{"model": "image denoising autoencoder", "dataset": "small renderings of single solids in any pose", "train_examples": 395000, "image_size": 32, "crop_scale_min": 1, "horizontal_flip": false, "bottleneck": "denoising", "downsampling_factor": 8, "encoder_arch": "pvt", "encoder_norm": "layernorm", "encoder_norm_position": "pre", "encoder_activation": "gelu", "encoder_mlp_ratio": 4, "encoder_head_dim": 48, "encoder_fused_qkv": false, "encoder_qk_norm": true, "encoder_layer_scale_init": 0.1, "encoder_parallel_block": false, "encoder_dropout": 0.05, "encoder_inner_norm": false, "encoder_moe": "top_k", "encoder_num_experts": 8, "encoder_moe_every": 2, "encoder_expert_mlp_ratio": 0.5, "encoder_experts_per_token": 2, "encoder_shared_expert": false, "encoder_patch_size": [2, 2], "encoder_depths": [3, 6, 3], "encoder_widths": [64, 128, 256], "loss": "mse", "latent_channels": 32, "decoder_norm": "instancenorm", "decoder_activation": "silu", "decoder_widths": [32, 64, 96, 128], "decoder_blocks_per_level": 3, "decoder_block": "plain", "decoder_attention": false, "decoder_upsampling": "nearest_conv", "residual_init": "zero_last", "optimizer": "soap", "beta2": 0.95, "learning_rate": 0.0028, "beta1": 0.9, "shampoo_beta": 0.95, "eps": 1e-08, "precondition_frequency": 25, "max_precond_dim": 512, "one_sided": false, "adamw_lr_other_params": 0.0016, "max_grad_norm": 0.5, "max_steps": 11000, "batch_size": 384, "epochs": 10.7, "lr_schedule": "cosine", "final_lr_fraction": 0, "warmup_steps": 550, "weight_decay": 0.07, "adamw_weight_decay_other_params": 0}
Rows from block 9 of the encoder of a small image denoising autoencoder, named by matrix and row number. Rows with one number within an expert belong to one neuron, the router's apart. Each number is 500 + 50 x the weight over its row's rms, rounded and kept within 0 to 999. All counts start at 0. Numbers have three digits each. After the name is the row's rms in percent of the matrix's.
Before each expert's rows are labels from the 100 images, of 14848, where the router gives the expert most weight on average: "strongest on" is what is common among them. Only what is clearly more common there than usual is listed. The data: small renderings of single solids in any pose. In brackets: how many of the 100.
# router: router (encoder.blocks.9.mlp.router.weight, 8x256, trained with AdamW), inputs 0-127
# up: expert up (encoder.blocks.9.mlp.up, 8x128x256), inputs 0-127
# down: expert down (encoder.blocks.9.mlp.down, 8x256x128, transposed), outputs 0-127

# expert 5
strongest on: blue (27)
router.5 085:440534554571518580544475539523499553534531592530498461401553563544621520558399435508516507541483540545517548567478516506379554550464432585477512508467502508536493503544515506358532505516500479551461513508479489463536559483478537479565565509499481394519502434527510580501603494494593531467509511537481488605526498407526425597549505510513488528382544539554515597562498514487506487616464
up.5 104:567512402468519493454492462482413562534511511500535453560527499507514557437512480502474530541432445438465561476491557577390560476525481470473538475485432664565458561462441484537573395455551497454539473452498585481503479448491508485502481450467557503529456495567495481510440405495534522538507467485493611520461543462403481501514428480492460506413603452538522505370493537489490523502534
down.5 103:481440472517488453641426487470504567504471512513538545501420505443553497513497480559492450446564536473423417550612564443497488516507461546512398588489469515413580487372405519448535469404478457509507552477523517473516503594425504563502479555522524547433565592465580497495561532498521555411525514509563434507493532564550559499503433542429540513469579417507553499546448548563517455485505
up.6 119:463522471501466466447598507496446473551461557567493503485507548548479472543642525486502510603430473540412472482527387482541591418487430449506494429531527481446500476466497433560560507470485458515481491527478411442535452559462494507495574586514565532536642576518495509573460577516523524619523534546563574537477508552543477582439567375514444540422512530474456535511457479569501478521501
down.6 101:528421496516563509492411414472539471411478421570519470596564472519546588583421604454421464443460478495555433485484518441485511548419547470560412521503404509520445483475497572501469443466484498436551488459547454532433546510598501481534420389566511467495428474500547538590528458534491417462445530542432527571446504482467503447541511520526532554551449560510477520395569533415488422501505
up.7 099:472423464628521464513501502535524515532487509552466493464507483505438549447548507457559468532498560496451578523513488546481455482405484528468502477542518518430533515491440496458498431457505483488534485396537537479496494444578452357529424503491511530481460480556515447464492487497474449373480628494526596492534489460521465523557531512482523611538564352543557425465508525553590598450512
down.7 097:533524522531626528482493488502543537511523529479570460538402532498525551591484492463518453492542421514524599489441376506458466510549459485525562515527410500436492447421468509490505496583480450458395525510415476474422540581533527640582466517505528556586466512437561594514475492569484483545521396482518434460558520469505479600409480498474502496417485467489505516425455514453486511511542
up.8 095:460565468489503522553476542494463494596519528479455554419600478428452536493426420544547450506438518448509483569599468460506475439548503545444574458533457546436473487506501400509536518516467473576437492465578441465584523504550509515580586533566453498529548507449445540523527565502516463546586540418499522458511552573472513515544375465447601502501458557474495589506541493500550480518587
down.8 109:537504450382492450486474477522506486492548476505531482490439432595575527455509546386506495425530550519419495498446536474512526497456514534594576472492479445524631576470512524487468471497471512523632486421516615547538521529437553509486470594502519648446616538555582537483530414509516520441391495542541487523574460479557479430549471608498433411545457486518497422493477443456521503476482
up.9 090:580471509546448452520496445554447489462489454639470522492525636420436473498596447522577526533492561492463514568559500485507519560499429412452552490499539468505478618500465422616543428496459504501397489457438538576466413499500470560524535583521513455587548556487400473511512506558494436542573448489495488603444506478580559565492564495574481553491584528490527591443531565441475502505541
down.9 090:520483461442577529470428566498445497511518560519426463474461530490403467517434482336497498567476457518532491506482488533498474466473524550407456465584496507466589503537431529509425516534502455527555481441593450480431557510538470509555480479537479587521568480534624556495489491473528554503525537546544514388528414554460570480497472505544420529441469498521426562511426502453415488403517
up.10 102:612534576578434486495438437405495431553477483520572522600583512430487493541516524601501562534423462574515513496471547483594513502421464555456490459510588459540587527509513426581435535524501390436468478485407455405541470586496491564445510569483530528443505531459543521561525543527545555537553424502529497533459506560387533487512533532446474552501517563531473431523538529455601472478479
down.10 089:546517438446506457376485419504596497515495523444435400503448483578439513527525564381500542494486530430464500441566501519478449497543553484531494531497510403436462506476485467500551524443560584522445542488405522609510488418477544503553479415555568527511596538553426440564518499448425540556499515546489469524527508424514516481510476453588564473399557464516561562582487386566534514503481
up.11 103:596450458484537488451476420349532469447538437518467580489429500532548520480489552575510560447497625387496531488554527550482458543540581497479531416461485525563475501501557369419526517504532581519497559465474500543581486397577554466460496535448516520535502427486531525500464520478496520560407410447483493489585561459418493514521484496432505469491547461540487393360426508509502566555491
down.11 086:487544571419522532506496436495518593525530511510492523451508520490462505468483535425499453505520563498499523566411478521458503527473496489576456516481497540430475541391355484557498596532526373518492462452548512506537493585453440524487389470568523437445530489462575545486544469488572525472489518521493415491434467489432429557448539521507442428503462512518543592586501508424579504518491
up.12 091:505487463436535527526474519463530527471388525544400358569451451475533523477564460389512489529575453515579419567492505536500488517425499450380408526467477490400451507483478490459382458516489526500552515478469481641531472568459536527554449508591559549507547486421519534436438543544444470494481498449444474470654545482549475491519510488419461504470500393522434568558486536507532481404441
down.12 093:520480435481520534507532572433472403501503515438529635551451489504450493510412530518575540398571491506341511406495507495428469470536578548466489468515469560518494528493477480527522520614433559450498500535626493451523500565490501418482534495406493523470500441462506500553506495472494451516464495504516510572610487471545467562518477518508505487478512557475503475537508574500526534432487
up.13 096:518548501544454537526602536433475433502532542428569550532593530418503582522556465604419582515503478515508497552469552533560511508581445468439577457522554468578597504552506350481523521485535471556423530446478435479518669553499467454559513572513569507507504479472544501508468486496484494524441502446513433466459453610531453542533529466436562540494518602480539553576507476494526425583459
down.13 101:496568514485601417479449510568474570617461567652522468423472483534488488504429555430484452543465525533480469557480542460555406484426473534518593455502550480479505521504461475501475522512497564518562466556596454489481433453525527518568516425530492437499419460416421451555469519496431473570464530400519539454528511434494520528521480417472585468488445520445508512535578484366564553492487

# expert 3
strongest on: red (36)
router.3 090:511561485510471531548419489479608495452471490424548576411513444404501472475609516573430583607612527473553512491502448554529541521557420442477521491608549537505560569497491505481494426544502428526470494450524496480542536542571564469515483476480519511509392495467487607439410491491488551552500582497460408458442492472546404526520472459519466585577433502540419439561434497484554452587568
up.0 098:502346551541501489549515477488553588514533497390492508452446494516440446524587501506487587544565538578518590555534527529459428555476530468523546491537464543424487555514539562453514485628538477437545563560468547476471466517553440455452460467535573487557551551521488464517564463449581532571383560483516407473504488539442575503587486521417560447492550589499433522570444475625602485579501
down.0 109:533670522524477485458588522453472437540589525495532453533577436507442479526517515462507534494458449507532574513586456469503489474487502574544494507564469498541461500521523438500516505471555485557471482491603439495484527512494596558425416520494519495533351545522556553375563492497564542455566482504575559430529507492574516435539403559457558465496451464481485497533516506477508471463474
up.1 099:507493422461555585462523473502516455472545485527563536505562539487495494542591537469489620492495559568487494486563380486437466532576579517456529531495505521431511387385476421535577535633519475470424568472532528392546557554473522508550570636614486503560474498483514422580513479482578541448458584554470525466488491595477468486492496566463626503495520520448475534550579490555492517566527
down.1 103:568466485474451478537401441493414548519564466537364489520498492499542530445461481356469443385522544477450490559474407509543507501498454511540472537493573474496437572559495516442468488362531553479648459475427508536493441477560472470459423423601602517431533444617460530513510432489512536446421460470544592573571514428473510482554419413497490532481492478498538452492451470499575585518492
up.2 095:469466505561465549517433604524497473536551521439476459484584518461534429427551483497490580545545434558514622560400529488543560490544443572458506358515464573509475481523565499429509487512506551580510551424561488509483498487568464482460421475445523476423472512408542506553468509518597462411543464455480462518420410568443494539478485531510429517407476502495534463470473508556564551475438
down.2 098:427477492509519492470496539623494456461412493413495492462434483475489559524450452426538459531422514480505514493539416496625436544559506479478608515561514460590541494439487476547457508529566473448515485427500545489569469543545498532438444547503441591471486449445532529533537578529540561521439503494497471529554605488575511535489540521541506507487508498542524488522449534558456429507525
up.3 096:544456498542514526547464449541531464427461488520465447477547427473528450470535528467466604415499534573564510490485509540498521584554526530490541490546506519566531511457516471534494556555508492424483487445600521535442527490551571405428496548454557605526365429570422615462523459499617498529497586480473519548486531488536469419499493506512513408487566513420444465442513565498474462449503
down.3 096:550512401541487502425510507450597446540467522497476554556497543478514474451542526487477483475525669434470481466530505463525511489532527522607507590506479486445480509480374441501463549475512476560477432508521421486461541566500429585578441522485385474578578420497531559525578514415517646505447437550446518533561456481458475506459442598560449551448481529491501559383513582461493509581522
up.4 105:506466452578448483550425461530520512445582494460525511421541460482529495670555504410453506518536515552440497529547481505488582516502439428527536535554464491492522520519565478452476448578482439482637609547518503498435521575530471506428409455495396457437469479492517572510396379533496458462555436554460411502491504508632522530480474537564503508564459565451510444451393512570557501487478
down.4 112:511560543527493523502510551532480569592486453489536416530523517426465481409547557640510499466543480455598492529525541475503430520579504535475530489535551487463517507485505448527504527460422548485432434437521437420468510503556435448545480557510488632478454499520472548535498604521545488493462562441463520428461488490555456532542477544507524448445507483526369509516472469473495595530478
up.5 126:589488528517466547517385489494492493487498433550427476415518534552494483561520497550566429467478511505515551407514469501569439535535502476515668504481474501512501505608567448513511490473495464527476549516506484501493458458472546559487561537520496452505610458507429495565522464585450566507526531522479442461506490626489479522519587519519460534435501529496460436438567535537421459567560
down.5 107:430529509634445458468522480473603468512558548512564458474554471378590438472575431451399512498632465410560433534528538514517436536467567447445546442522571477465519446486543498362570508492498446530564553556498532440534542463443545452557410538550445511557484447542486497423574487510544447450455545478482457470455471452518537465479512545534532514537421574473492438502434490574518549459528
up.6 098:465452585474453440546434503547457548453552477583480508512506537569450475538616639492454496580467429472480447629519522507463508642471500498457411475493484468443529466471370470522465505480538525600487574452455577536507383569455461503497496535499464476423468505555502528449490453456520541576472586471467545524414516523465376652579504466506573534457501521445479560489531434541468500452496
down.6 102:460424413590585459451435478470488517370464439456492436528515488587554464439439548544531530525495528463432550529458589544445510490477474444528461526488513492487528422562516570480526518587495417450594517431556479537466499525553486474451560436540544446440522595466533494524466495486478510553522426482445580552566494455462497404502593586531449429546517545404514420481507452510478495437502
up.7 097:595533539539500458499470477391548417500430489512474522518546514548552528518521523547557472527385496515566583565511530505475525527534443447417565453517429466505553507467503465524441539503506402462558544485555492435496520506401560464511412462524349479553540509436478492444438508522511544529461467452518542430500502491486503591500403468496535458433497475617422377615446512506492493474547
down.7 099:498561476533457522587487525509487468518521531511538399465471552467486456506544486472408506454545491579480472454557497479607460466489573471528516497478586520477458443495531527496481533442488480466580491495548536452488512453493542477483600502593494487516459482531410399387503651521528507445429610444383524514398569599540423553521523437514491510517526507506488630468520561432436479527525
up.8 089:508434484558495481493520460460502539469442610534558509455458608574548599577634423465433553499450564430519399523578526586476535457462484522446535494557466546558496511519430508542523397479492510530466466515521476455504456426571518546532552547495427527492554554459466526501452586435437493545527533496485551452547493488403465476508369532570497562558486541635587473555464531529562557426495
down.8 086:499527461384530611606464425546528510612541450498402463514495499467504541474405482323520504538501510531552494467492530462476422474494509511615482517514564535527447453473524549441474574462503587524618536559502526573516509470518493486501424454578533471471535360469519567528509541492500535486572430452537532504513531505602493447503453555418548453416485463431422609520386565540491436535511

# expert 0
strongest on: black (27)
router.0 097:430489607625472393562494472429465513468413549516439484498506478476554517478408393498409560537531477507515455569450531564529381578530555484429430484442437406520499522543534509529453529413471570520445475433554438514457470542529498456504540451500485477573498629508449461487432591568423512537466461465417485445500558522552457525497521520567574522577521463456503412468463589544531530425585
up.5 095:477604481447451469519570536541541464583446438498548500500459539596459533444565459419549530517474448558505412539519502528513513481427622558559580528475509607496592404545536443484487493464545545457522471408487486465498464564430543585524614544506446450571522493473491473548489576526544539543500571520546502435503443428481462605600441421454518500515467512419533490536482526520479467548615
down.5 089:494458555472453519507497487538517426526573578505476487554498393409584497479443538373514570487638601516429478471500621484544456480515504514478543476432480460445433615484636383503562461491498419481577443481555586584450561532548559477473447456536495457493565468524482475487599463492448505541489504482493530479547584459598504452473468507554525467528459540526435368585482455443533477451475
up.6 098:473458412453492447541469513416424538455556450565477492470512483472414528468422537494526414525574475460412531483536491488510555538466427530471391525578507433482537524431498545466511567523535495488460441487539540531481529434531454569489370475542521585534497463537524472443618554536465417484456528519520494471485465503511426550504486490420507556526499469385502510400463583561545551524508
down.6 090:510592576511541469577455431501531496438440541488585423564562595467478538508443554445536532511447409595593466493552425527622382467419573520525577455452454535491471531555522530535450548356493548437476499583455506457467507520486484452516424484535396533502401482512437545551546547519465527558564553445540442473459538485472514443411540515530446464496433534583489491558459526432578544545451
up.7 100:481399593567545575586471416432520450508491496588513556442527499470604513558514441485422510446623517524417510459441462473522431467507481506454457560472554459577498550526494389516476554571493520495500536420575542497464522442501482469477438443466487509453412592518470489516553578529435474428445424503517525509578535472519552520522628454539471530432501516425496552521455414515481488475526
down.7 119:511512493473505555394495515506534412575499484571466549562535490590515443512472444465533540553431492580434465537581466486561484482507554563523585535477589457463543518497593469454504481422503486455549522477595543517541537517483506526492471502501474490534509355481437451463539585417497505555462503557478412451433445540562556459419447457561511448523412558512501537602413523434433469510487
up.8 108:442482519581577468556459471473498492449419482548477474538502446553543515506491438353479448424557400491518508538459531551561456491561524525535392534533423460497457581406536462512494510447446423387485483482376510491495394537498605502499384432529488486472466512516550494388461518449423525561523489527486511508495602470493488414460426506505440467544495450495460443597469544457449394529442
down.8 104:454624563543453473460582544472427508519583466502489538400514443477459451481549508616502475513466501538494563399540493534500550522484504510419502520516480578546577554599458492419496491451518510578417529441634487456492522564563495497454513529494567566487456546475438523558643418502499507428485423502521526533546441493489428593551584534494476500516472431504551535447549471479508498505576
up.9 101:520438527434548565493515492559443509507462540484530505529490544567434520482549456362422490502552462561556496513603489506537466456464503463433422530573414539524521504412543509502498570482564523528523486437500416531479511404465538506490421438469495416544419568441546503535528462537486517448500494590555530499551438509465475468454502530571470458555523443455502491520465532514480558510558
down.9 114:527504490594503504505445508544603350440517458453519378552497408463542550512552486441500516518525489523446489448413528572453562515492464503527415553460521550500486540517545463485556434515493630417483523550424567535538518489506482576476493489611507530501562519452576414531493561489504550618507570480466508517457473480555468556558515563489497497468462604416434487462437531418456460471404
up.10 088:480511480536525551573527525518494477553492450533500509503486525489475495597508350473445486532499553557579540462510481492559521528489426494458479563607539470511512511498419400484638468535502474435531375572536503536583477472466477499519505533475418504370482452467579565534532467487495517437474517493492589591558476484422568500505487646450501496442427433520454419437490527522491488469519
down.10 093:502501464469580516513464485492567504544565446548549406571419471518495477498464532397516551446463561476508522480438596520437487508469568483644541470500448466562445377534409356414470524499456447499454505468576461482563475484661469539511416555451502456472522425461535526568490548448547574512491483494478470526492500509463509477519455429489485527461552585575506414533532450532459434427436
up.11 097:487452516494470521509515441524440578495581506542473480504502424451565520478441485555571524463508536482492496579487486509434515496447447443523536593433581590472546493505504526585613504547546581534465547397594505535532602532503545490489477621483443550532547531497472504546551452432633524388562352464526405539443456540502479445547462351534442559499582500427499615554460505478485524502452
down.11 096:438554549509545459540574546557441478555423473500493547501479502575452499505508434529481484547588451603520521467500510466593527490481550471434484414508485432546423425533593575461504462501526595427490506549495519450411496441454521493445532510531572489531438604556473495426465516514476481452463474457530638449441546450519550550436555557389516534450467551444483476358591434566517556512453
up.12 092:478554465511480497458530496497604564446532510447482480484457512481598470413487518428510507509458470539601393491359462537530553544539421547488536469531584549522452540537394522615449611625513553528487512444427566485484500539425513501548481536471468573492466466561598560578493482514538538505551499506478558478429503512445487512531469556515537488539512474457569529413475524477491479506416
down.12 094:583568572480538505536508468482446456540532491542460458487515372531526434489471523561444508416521509504443540406619504453505467513427543528462550567440500537563546565527423557478469390462492483488484447511586480529532469474514528373463510420485551426465461541502495447435519492544545474493547445521496545581607558451489553519562544474449477483530503485505481482479584508530529472494590
up.13 115:484528496539483494560510417445458555405545481512483488524544436567478483559410552549422479524498485534490483506478522481445479529452596507395533457489401591504380517519535487460452526483479469560506439350521512491474591527559401539493447436454485482422491563583536569520466551571415448478433516446518627516467480526463575554477543486460581541554535473490551481498537538541441360499506
down.13 132:546449561482507407459553507454488486445400529573503524447477572378410486511476477489567506533485470459498545510525455482418559477468433500607507587496509436529490537465495479565521587528529572460506473624324409549630480499449426449449468565421433597524537574468569494396531480506436586553545531536569477523588506471466483471523503496476407472494455457518523489516445519488559590500490

# expert 7
strongest on: red (37); orange (30)
router.7 086:507445514458471483471490534553539546519533513440556486465539472598501542599455537530463449465387486461493565552386565524402532484409430477531473410524441523460518479556529506537410530455469496493605444456479535554422388480443461482481504456585551451491530505531506435507460369437453460569400547451419528503524479436480485431533462538471464438490485527545589494375503509498518592438475
up.5 090:427569473436424510362510487578523491547491470484636483510501498495491455429541467451566506539473577550405454457423420506440505428604450585466588423537510500546434560466428442474486513532528527505548579512452441540468562500513548509468467458476558470554495485573530510518516519459445522494475552514476472482524451528498528554530531559511538449570493497567568509475553473500506592506413
down.5 086:563465576508518533619470472611502518521485504474447496476464573466564528513519459490410501542470468450667516501569610512542487557392522471505463552501437416483482456585493454462496407494445452522479498550563559531624412517498426546410436548513445520427482403398478508492497553469546422541558542442563487501479550576454487488476525523420461423493450486410492555505528479526533461538496
up.6 089:481490508505495589460594468580477425460515508486476479471531499463561456547461557523576527555509504470446565448458512498472503374584503476531598529476624525530533490488513497474446486512472488426468555484575529438515493542506535461477525427435503435435441501474571538559529485492512540504483504476435383491563488471539523471543408452571492451528417579490564451583478484545519574557487
down.6 095:413489444476461422393470524522513538513505441495460559537378506479527526540381580479470431474520463517476441566432481521526579580485550470489462559446474542565527604518469470517522465456463625522592446470436438527546483558495474573504574541504449513442459471520462464429494492506534515525563604504534485524449556504497483470508568486497463442537436515517500462519495472535488507494533
up.7 113:531412576528397531487530543472513380601479493440542457559527452544519453538539524475454545598464438564498543565549501541560527455473535545498496575497512527578499504520492470495587568439566490505555544518563413504505533589543500489407568518525545486583510490436486443399544467520573573528500490481603530491470462554460492392461440483512499466557458536502456539549543516487510495429479
down.7 098:466500468343494443581514557468495502413560514531506488501442551520478561565493462413494521500477606528417470525514544448495345528479515449540597506491539427423463474491426442494496478527468438516471524497578580543478473494409512472564533464493473466488510539506576488567464454484478414480491504449465497484543407440504501437509493482459574473441514380544566482563391399542484461517511
up.8 119:417468606602540593513555508459490537519512513513597553496544468528457521471507524504579512487418539495489376512539478484473497442494621469418517510438486586514531512523638512511540596551553534477439497499570515514459500514495452413548460479525418514552506514431545538531525497508489533527536506553514422528456445446520534521505512482467567447531436445467512497448477434579507560580551
down.8 116:549514401452499459406447449462545433537622511464414419587419580492472492540436492441397569483573477453541525394506546517595503517471445538566512539483588413468387497550436508542489513468518515517535524524507477590482587562496526495543507481497540463468594469522543479461497476437529511419495539453507470535456522577494477458489488496499456493498549585534502453566519500516539418440480
up.9 098:519505499518411554463469411527347440539490501460497618531485531447460534464535494529451535496483538538518428484553559548521464535502511483431493405453493475464444554565555455545505491376493457528514538448541540478535541540439489548499476469556581407489527658541544532518586494454468508573498498526454398497437471556486513587481482491574404465540387520435392512482547547537527421498454
down.9 102:474406478515514506550507540509536559494487496574521500485543547586516498466447425363510471524446447470537527552479445450472476490436544540482501509512557417483494452501464568448566428500533505468413505402535520483477557490569518420518468463525365568525514383499496500602435440517511398413470510552551570389577480543453486484461518411439637528497514491543516474504516526444481538441511
up.10 108:568504502506435448550449579534548573481486635478478511403463460497509475584504451430465525520563454489496564512534478515511556559490506613506480557579550463481393462443401467516424412454434519485487542610539612497540404476577552560602453563558499570490593515533440494569427452429542411471471430439478495463543538439579446501509553629493462484449537582478429591551559542440466486512501
down.10 118:499494379505532563489463588486444403583609515505454553518436610509536446395491480493499490480483519567392441507471569467569433520503522577484426462375506447459561524582523537539443589440528519545539538403516454510450474586510522526481492427448473482484573521502557457455471537559512536461521471591553493489491470437503467502498462564491492425495489503470507407508472482552403464538462
up.11 095:545530479487545565481549437514491563470484535561495516457567600489498586574539593453522555547563439477593412629487548579494511540461496512445463536541485452531557559498471472567519507447499468551500564476519473495527556439439474462575482553518468474449474511462471515467516469590488459450460538446434480453510513509617471556549509565517578492465413562454515392553498449627490422504545
down.11 112:511521469585519486660495544519444403517457510500540511499476425512463402436505424461504466415520441542414657482460478481662491439433575527512500448463575439438547527439525491462525511453534561473496449501540488365421433569436498491409570435523540458522550547477506504463523514501490522525440450511491608527500448437426483584431525530413552484544495475461465628472531543404447492522488
up.12 103:531444464537472525434562478513545498408579546508475550481650486470489547492527522498525577555462453454551558476478472492527538496565514530510559545626511517576545491397499504447441511554517568531468557551530515546489470561552586562558490479441553545537471385562491481510492495473492518539380622580403474512484513479450405443523407523496501494499548523431473454551480504421541470534447
down.12 106:490615491411477546495525527516510524491511477453469425519426532556473462450489517513539472417474606664374512570470352533475508556510526532548485454498426459412537546551468517511505474414485507498490490468499471436476430521499515434503357584483504493468412447503549573435487526510459523527479474538481533584524422420360573482465494520489492532526482503589599595479533477524533525489536
up.13 098:510549499498583464508417538508570486390565515501479527528437459462415438494553470407552522526507522498610432550450602574464604521519508578460466528550401539494449554479484588475391479548524561526494505506536595447444475534457532529502368412534486467460511459496483541549490487443482514522454479467470474542465510446492440456515570512518457531496503454455490544488479445439509440481470
down.13 107:526477502556488481564545394511399427582433496488460557478569447424476459567542563511517505461484492488412483449504430449541491454435515490487457449445554572615512555535567465526495439438446530451479428536498449472505478541475513522452637473401542508476522605529483553524562492619477416529559482504441598509650481466483513599536479462424532487544509422408457520467558530485494507460556

# expert 2
strongest on: plain (93); disc (41)
router.2 106:465505529478488510425530559485473523350369476477607493485485545555491493549463539546545431446417425441466472418552528432522624455472505501525501480567558522572502527546432465596469409493512524444560471410494485462502461465429508456407482519500597412457436442534537463428440504435452472539570469472474564538473533476534479611500598512553487434444580473506489525520569459435517544571507
up.5 098:502500499495519587456615537587536538383428435510476498556438552498450516531466404478466477553509497505419427559448511469390440488554540516522485460494419532425462488505390420504486480508525508430507571491472519541434580494509496482537506537539548501522535444545445484486566635479389490477564477438492439411575489508606573515513534505537594459544517475485543404485556433494537565574528
down.5 083:497454506517532414443506374512516466561430513458470461539529526459504520420463585522471499499573555451480517527544496489519528503409510527457498496519466458442492542426579465505501572508557539557557484570510606434551468536445485509564478581422451481473466505500533564570518504521571455422381506451505441493434575500453522489488399490469457395436490461474558600586458511456495493536477
up.6 080:517389491626495557585531520544512397536374517497521510558468465535547528503491575510504483505530495477513496530549464521497520425562481511469368521537536436516534529492445426502373544448560541444547500573467437507444588452495470455521494560474477591550534484542466496584515416472410606523538486498508473401568513547479529509421551486492551546566444564455477499479492500537529533428473
down.6 078:455525486410493504496474469570499589506570462498475478461439504431472510390513501332455512500519549471391563475479508513507553487497588442546506508448420488503618489477534449513581513547453431539581520480486557606409438578519493609509481527534560534538499517467561548485462556451611511489475515530487528586485549472514516425503404504523423477452478493537527461529479440436466477516476
up.7 097:421453497529467576552449514525559496469480465536505488527486512563495606525537619506529493395460490487464565503556628469429472601543518533503596436571411559478495449469468427555571524576514453424496504494473513481509627445506480474475542435526599463467450512522495460474588460525532497574532523469493447477588537543450496503389510575464491508489443568534543579505487455486442445446518
down.7 084:407487476438442498561408475579502378521596532423526367499483459469583536482439484469393495513497533467418513560483663530512498494542534465511559422524405470482477459442531475439498477546498460501479601405581546568506506549587475474524416492516442347468504571519474482540477497443539485464527571487497514611451488510473473500535447603457514498488515537645488480563520539431462554406460
up.8 138:471443503482508416512633515459558526435368515460498466514467500528401516542427475476504483497468516434549491399495539499522550462615554441585580458431513491500530503492473520592455465509498454438465537504527467461557460470396564540388483526508601472589497432488505498523523554475407537534563556416534488457451531625535458566440512566573487565529572425458504567408449494506495546544461
down.8 156:457570524460513549447419476555450505518519531473555522529422527501575465576587456508525518540502555485364527546535565581425382477488451474419543512549471402462459555581454508480542434609519518482538465468548596544402500518515505519527494516544510469436505585513484374501534519535504603483496392519528512528484456412485565478508420504420431502454500548474555440524428447575505502557476
up.9 089:506506522478423537517462527525543497499486541650435542566506472553482468471501470395557505489460518507517529467625580515458613514535524545494531410513543490561461546493496513573476587427498539439479454492524483438501483499441480436563550568513442439547598515398568411499576536395438561555530444466517563417544537461504504570521568481543533482518571603470486541486532440517485465643477
down.9 091:514524542583486487591544505501604431611468510544572452528468536508569476528526523519462539458552512487496477487499431490573489454500398442545479470466597457540462513490487561560564485512559452559429542607442508454466484538549573492487483506569492481512393699502498599536530484534485460425528462470479458481488559578512454457497470513496452532502553475484411438443392473454529530448509
up.10 094:583363493614468447515497437439516533495538532442457514522482518454470487458465413485562500480530463481538491511511479516472538514463415523489506502528517522571541453506452460595535499593489499484556364441558507497465572566516589437460501372512535580478422445503511501524462396452451563410504434493487464522537573518502452593539571460565610489454502499463445466455446459549563524502582
down.10 093:466533501470514555464449527523460529573483530580595512428536559521490504587419551424434544497483548553514511584507489489529458505457604446544488530491538492434418405509596468454448494379465545518407557589540563474495525516477477513482402596432453406489526416431521572577449538503567505519478530521542547512480472544461599391431440555465528492480519495514556583540534510603534556542419
up.11 081:557505540508446412450536422517409608442442626518506493572557460481474465541558454504465565504569485491477482569499383496531674467505507480500551524514499488547494472466451499528509513482472622538473615458474456469514512568471465516483479498484475517486529468508517471498447448527521516387485514488572535457492503536436495588574519617474480528463559588565578541480524432526536478460554
down.11 071:469541519485477535473470459509593473556528435454529465470475585488605525453495504360467528474459540579587423476525494564511456484498488446447477437509519474549435491489551583524458543488543509420537479542427519518475507446404522458468365486591496443516521460559416476552475591510389490515589487498517513553536559538457468421471461465548534562542513459568461552545465469475437496558548
up.12 089:627505512548430533531510559492468506340539527454558556479396428551506567498445371507521467432518439557560467434543575461533557531486459513522533562610485536538585549440514440454412555552510626510456509506545427504541572514537437433381578517484497575483461403470493484498512586513536512491471541481505616478487535517513462398532502463570548397496617480492576504493523574464489510504487
down.12 090:474551560470480494419482481590507402563490505521423488518570503563463488454470502416526559451514567478456535541511502580432566448562546491415555489533492473490451490473426480574462520420549440619602524526496592546358509555481509494526419536478520569551615610528433502449633551516564532442467407573455466514428446436572435487493414447461420473490431467507499453516542461571509495537467
up.13 077:602545519520556473477395465459488541479523503488477542498534403450548514526481528360495529475616467439511482489449557538534527472444479492531538499530424489415483500472567506426600471478492369482421483463448467552573521542579495526489517480392522529419527501517509489468550421417531504528444507467509544485515520506489580512471589556540489575517531588430513623528527430571512479475559
down.13 086:486504515491598505569516491527542505559508482518494430549469514542474508514458538560509403606331560521544508570519435477518453491537511505524498497452538462495539421560588481504570519503411443464399543395484565542579481558561535468495498499610624540554485448508567483532436471442637494519492491381482469368475451459460549520447552460485526452491467496443454479447419505460482428415517